A small image classifier, trained from scratch.
Model: 1.45M parameters, 24-pixel images, arch resnet_bottleneck, activation relu, depths [3, 6, 3], widths [128, 256, 512].
Training: nadamw at rate 0.0022, batches of 256.
Data: 195000 training examples, 7.7 epochs.
Rows from block 6 of a small image classifier, named by matrix and row number. Rows with one number belong to one channel. Each number is 128 + 32 x the weight over its row's rms, rounded and kept within 0 to 255. All counts start at 0. Numbers have three digits each.
After each channel's rows are labels from the 100 images, of 14848, where the channel reaches its highest value: "strongest on" is what is common among them. Only what is clearly more common there than usual is listed. The data: rendered solids tumbling over patterned floors. In brackets: how many of the 100, against the usual share in percent.
# convs1: 3x3 conv (model.blocks.6.convs.1.weight, 64x64x3x3, each kernel summed), inputs 0-63
# convs2: expand pointwise conv (model.blocks.6.convs.2.weight, 256x64x1x1, transposed), outputs 0-85

convs1.20:070101058101098155141111131116150144123106146107118110141126167141122023115121128086057095103140109115144091115129165134160161118101089115127139094178119146148148096115173109106074094212120099
convs2.20:162123111150078135125131158131162141133135114105164069125146146081059141144186121086118108062128144111158097092134122139203133071110126125119041114104111162114127109142138146185101154157084104085099053155105065099132168120139057092069074151118168107097074168
strongest on: light from behind the scene (57 vs 24.9)

convs1.33:152099188169092122124095102101115051090107144132121095082090133103109158095129112097178120098122113080088122104111115157127101108065103172110136147085130184125175102081086120135169179130070117
convs2.33:174150117144158094081146110122102146132139113096162124142112087165188077076137115137142126177114197169118161127147083177124134138167128103114167087154087110140076150091135069137107099108170117142162173128174120145097090134080057133091124187116116173085160146
strongest on: light from behind the scene (99 vs 24.9)

convs1.48:163147170169145087120104084099124038095087069153108173113072087103112147088154122137167170122120108119120100133130109095093162154134089153105139112108121115087150063162130136128083120067106177
convs2.48:110118100158127098050149125208103151160110122116145062101125126139089070045138102105135117166182134144100138073178126157147165037151123099112110078150113066145089162081070126158137122132155100137138140175151179123162120176129052072159132135133182133131157099
strongest on: light from behind the scene (65 vs 24.9)

convs1.35:178114170110163100122085133141189082119119145119107143076135152090148198070113108091198135100092141110122129106100154109160099208137134085090079151110147116167117145132100164141112086082146145
convs2.35:078112136146114121136074158145103104040107120156147187116108130093102153185136141120113116066121100093067107187108092097074125119115140155143115054051136101163105102099095085114116119138097065060113136115139180094152198098151105128147180124106044075123151155
strongest on: light from behind the camera (91 vs 25.4); blue object (52 vs 19.1); its colour: blue (28 vs 8.4)

convs1.19:078162024125159130103151095057141142147157156133126128105139165099145060169172115131128146142123102080129137120131173150145179103118070111111147127156156118166145059113166130144155139179125163
convs2.19:108119173149117091124122168110103080117168137114140134088116097124133178049168111135139162065123150151157146084084127158080131059132144198137030051123143134120099112121133137137070125151074122066105147179122160093172171168121111148098103178106142120150113119
strongest on: light from behind the camera (93 vs 25.4); blue object (52 vs 19.1)

convs1.62:091147098103084103095064090084188065100110166088162159070092140113114087091113127103124129127076094094111116116084128127160097119107117079092086119086175101160096081122101136123117140089104104
convs2.62:127148155100162091131129159114101131047105109054168122112057140067133156142142131147142161122170133105161103194170054145151104132105143146157155171059134118154194100157183138128075071188108108101138116171108137111195126151153125181128140131121189151157145144
strongest on: light from behind the camera (90 vs 25.4); blue object (49 vs 19.1)

convs1.13:160120170147192101135153186143128125122159115139131159114139113107098173100160101132194118159107179112167120154112149136123076208168148175131102163101132103148152165156126209157128131080174163
convs2.13:072117124067160112145061093126114107115120143163104167062134124085110157141126135117077116120122095127047103126138119116110100126124136110103129129127127095145090130096093079116090132123092076088111124080135127091133141117125101144128176160087093049150113164
strongest on: light from behind the camera (86 vs 25.4); blue object (48 vs 19.1); its colour: blue (27 vs 8.4)

convs1.18:128145189113133152148143136185200136163185158185134110176153085186141183161135182124142123142139154162094110093152172187135116172140149080117131107121139136140159159110103120067156151172127135
convs2.18:117123124084113071096121112156116121187087136142111086142182135078103129104176083143145133092097107108141109141059157105160122109156097110171136072169134157161055090123103144142090108137174111148106062136154113136148144088175117104149089138121140163134135107
strongest on: light from behind the scene (50 vs 24.9)

convs1.26:138082134159107108106101100080078056076111146083100088078080125063090119095170086124136101121113100086114108120100099134108127112073088141097105146095107120101117106112117149107144139105041100
convs2.26:119102111134113128117156122105130144111163145097154129139090130139150064110086131126155096183170208137119142103120089151122137102147184125131147141158143138112144152095140134134146100132185128113193178137206116172114101143089090154108161159142101150126149164
strongest on: light from behind the scene (92 vs 24.9)

convs1.21:173071148150111141164133137117148161158118116121159140146123125158091136136141063122054085124121120070125122148116115094142170192135160175155154114178134068095076134153157102188187161115169156
convs2.21:047104162134161199127160131101087148120152084103094107036083176127128145129119146110118135074138096105153117127082126112162109133131131104111120174131151146099155150145175140137123127130099151090168126102096143124107040118150118135117138124114137123159110144
strongest on: light from behind the scene (79 vs 24.9)

convs1.47:119105124110124098108099118121182104077112198097189147113124220125138146103147117126139100139086107129158104118125185102214155165130160108095077131148182120203107138127163137116091114121134123
convs2.47:130067168079188124143163167110100076137127201139184084126101083125097122130135119155156176105152141087085143145071140092104096120146155081173157147108105072158099061066127100080101080104100119125098143180154133115175122122212102140135130140127154087135112136
strongest on: light from behind the camera (93 vs 25.4); blue object (52 vs 19.1); its colour: blue (25 vs 8.4)

convs1.31:124154168138125182152203117105224095167119134124096162150142128092158133155178141157155133215131138103164158123136106102126130166128088116078087110123128132130135114146153169175163182095166125
convs2.31:079109119059198151090110112198113156150125145157116077106119122141137092137128064157093112090140133019097168138056121051110110199184091077159200150092107087154102130134115144116138149169144150127107109119111104139150117068121087115149071170120120127099160097
strongest on: light from behind the scene (77 vs 24.9)

convs1.14:143145054112081126078178111081149079232116120083132132115165122118126108141126132082142135144061158104113153109107119125114150132099111107118095167078124100120113107111093137151171136096064182
convs2.14:121122125089139155109117127151116129110098135106141135120060104090102131112186083174100139098123087097146113157089063126079102218154145149139172095011088075096123113127157094147117178121134109132101144127094145108126168168100115152150095146121115146104192127
strongest on: light from behind the scene (62 vs 24.9); count: two (54 vs 25.6)

convs1.45:136157133134110103116066147140129091073096118126132119151135111103132164089087146116184169115127102154068113078123135141170126128068125076038092147115152122137138139116092162092100089070053142
convs2.45:169089122105112133131175122183118101151133126121127086073209136146129085069120060100146129121176117051104153069115134143120115095173146112125169127156107149143117124068074155101135129112153124153137102126141124122138106163149128108137156155155207145134145067
strongest on: light from behind the camera (91 vs 25.4); blue object (50 vs 19.1); its colour: blue (25 vs 8.4)

convs1.54:161127153137179112113141165149082116140104180112178139095148180151148199093138126107206114117121176152137125138140179118185117126085175175094131151096174146165169144128109182129120147124080173
convs2.54:101109156098166122116141171087117130149133187126159094098129080188120136087118113139163148129151160076084124108072157122109095169169148066163146155081083063116148142073132105066145117142118126078095176183161125144140107150133078188120157200108133112141129166
strongest on: light from behind the camera (93 vs 25.4); blue object (49 vs 19.1)

convs1.44:129111153160108155147108117107138107117104211108203126120141219130124132100137123142143114131154142108148108141119196107237155150153142167123103126140187111207098111138151118119111149123150121
convs2.44:118090187102175109173172178092090136105099190122176088139157061089117141067172158163180194104165140122109106120128158117143075104155149092191119123100055102151101036109144097090149082096072092096135153174155143119172168139189096175125113174104173101158135159
strongest on: light from behind the camera (92 vs 25.4); blue object (51 vs 19.1)

convs1.39:093089102103149108122081086073094051101121134086151104094096181101118123100084092081178130096114147081159128105118169112176112159131101085109136119095182119167135061115094126105109107121089129
convs2.39:149160169074172073147161201165132161133095109107165156142105144115117210085076143173168126156162155111118122134151140133196137129173136094159151138117112089177147149095153108125099098136128192145159139186127169123218164178111124159163132140127199149188133153
strongest on: light from behind the camera (93 vs 25.4); blue object (49 vs 19.1)

convs1.38:139165156169097132100124169164189107082134174203133087094091153184182135126167153163144147160160061156102148127186131144149170078090141154135151137108135126154114141121089099094128163151091122
convs2.38:113109145130144074144106115063150142136097167144127091160192092152118155105117159103099121091099111176125093137092139166130120150105091124134119101168091090146116128106104153164083103162147133096106131138201052151153158071141104156137091147090112102104137113
strongest on: light from behind the camera (51 vs 25.4); count: four (50 vs 23.2); blue object (42 vs 19.1)

convs1.6:114143075137161120162167075097138080106117136122126107114091171102160145161128139142171187170162132112158144172150149076164171130149111120142130150067165122165138049163102157128064091114074141
convs2.6:149175145134142094116132120108116122155071157074165154159101107149109113120137120153158141133124164144140118214085184155095096164161155139173147117128098034139100140101155071108062115090203135139105130126210139199140168157137121098164130119124133090157094117
strongest on: light from behind the camera (94 vs 25.4); blue object (50 vs 19.1); its colour: blue (26 vs 8.4)

convs1.63:116126096159104115130155081112031069105096134126136104132079160134150089107149114159106146157114146139066152151138132093130157162063114171070192118129146106129141088076172148138161156114162163
convs2.63:179140162132102181116100135109153175134132105108131127073099134150136106115100108177136137125104160102184145143134137124145118172150171105116151184092120127109137165172209129131158127113141199113180135140096121221077097204125110192185099166166185128096184148
strongest on: light from behind the scene (68 vs 24.9)

convs1.17:069115074113104091065162078074131074148124175074159115088132194116129094104097110106143115117116134101117140111102176132181139090108116115128103104137181101193114077094111121101150150134096159
convs2.17:166131144080160094146140148118121153123079151076172145141069064098131177119123126182148118136132162157118125208160105131089133164152183100124150115082096097177080098091125079128128096084085144129117145177115203150150164178138120169173090115145166158156156190
strongest on: light from behind the camera (92 vs 25.4); blue object (50 vs 19.1); its colour: blue (26 vs 8.4)

convs1.12:167137180112194075125122148172145097134137125160143117099141122141157197071106123104186135092124171137149115109128150111116093194112164098153103160089133105131150166123079167094092074068157157
convs2.12:083103119134110151192094137134127069085106104170139148123155136087107138168112133096091116073126116076105096152086117072090142103129145089129127092087120124131124110091116109112133168076106056107148117108117140119133172145153089124138185143127084042139126181
strongest on: light from behind the camera (76 vs 25.4); blue object (43 vs 19.1)

convs1.24:130118151116151122148076119131112119109118213116233115117142202147126152076120123088178139117145124119110112123133189116229125121126162116130129127135188139202115120125153146115121131113132155
convs2.24:129091168098150109158170186091083112115108171137166092126117085108108117065119110155159164120157162098066119094126151118127072107139158063171125128116061102142144067084160113057130078086087082079122161173155136128167157117166103164124157165078147098182113164
strongest on: light from behind the camera (91 vs 25.4); blue object (53 vs 19.1); count: four (48 vs 23.2); its colour: blue (25 vs 8.4)

convs1.30:107090110107127125159134162124178180164118152091186167167132151146138119111143113072126116147165089118136129122108146103183169171208178108128105117171163130165111120190181110161159131117166192
convs2.30:142100156107187128108130142112089162086080137126138137061112159110125162115169117150138138103125098137128131159119091152161117110166165132147130128134113163164108090129170067110150112084033120128104139167157170104096124150150117134153120112104151107141126134
strongest on: light from behind the camera (94 vs 25.4); blue object (51 vs 19.1)

convs1.56:080123089107089097119094071091133089087077097091084121074105095083129084128134108107127125113080092082121107134122089082106122109130073104112114139125100113098100061139141069129088125117091064
convs2.56:145142091133137096118109132106146066137131144069168133131068112160133163150103117133134126179131119125159139125183126170066099158114098167147104141143129103107148132142099096115043106160152104148106119101121128107175158115099152116079129127109076110142092118
strongest on: light from behind the scene (93 vs 24.9)

convs1.52:108084172135113072092083113098109085090089103056108096133092110078140122086144096154119115136074114089098097103114097096094131131086087108081105130135111159095145126109107115087107151094044091
convs2.52:129112127118161138184175115096156162099092157081160111181132142134174044129119164145118136172165192163126106153133033137113146168135184118155119167140105143093123126115186137154171157145142126118166167143137090150098147171131122164071168133103142182106171160
strongest on: light from behind the scene (58 vs 24.9)

convs1.32:130093142140073150128072019098111048094101133129137120172105133109062126138129104134124106088120106087124156149088103139126144151079099131137120109154145147110109082089129110160159165175064123
convs2.32:187101168175093164113095116109148167112152137088109137094121159162115075170110078146127150117125169101209165117116070135217107135096168077116140158112132080109105099193177110119144118121121170118187139106125089158115081175162065154115112159173183131110124127
strongest on: light from behind the scene (87 vs 24.9)

convs1.23:094123088119100097089087094100091116077114185109180120088129198124141102088092103109156114076133104110109124124121183121182107064097138140139124122080183125181115097126066153111116123130077145
convs2.23:181118174081229072136215184097101158088091150069166117134123064158127164143142128145166143142132160127121131161154084136154115110161157061177093125141095080159087094094113110094160064074093147126087176193153163131128161168161112179113138126111181153160115158
strongest on: light from behind the camera (92 vs 25.4); blue object (48 vs 19.1)

convs1.37:121110076135103104094094123121122156098064105050109129110123086110103108136122093127117110108063113115139124097075090079105114114080135098090076123137111094096098123097129130130069034126096086
convs2.37:126133105102143144138069120112153064067088137092150143146060109107136144170109153119125115153161083155127113144207143138040097148126110171165129158131137134142196133136123154112080131221131119143106111122143118132170108136148200171113130155076076101111082084
strongest on: light from behind the scene (60 vs 24.9)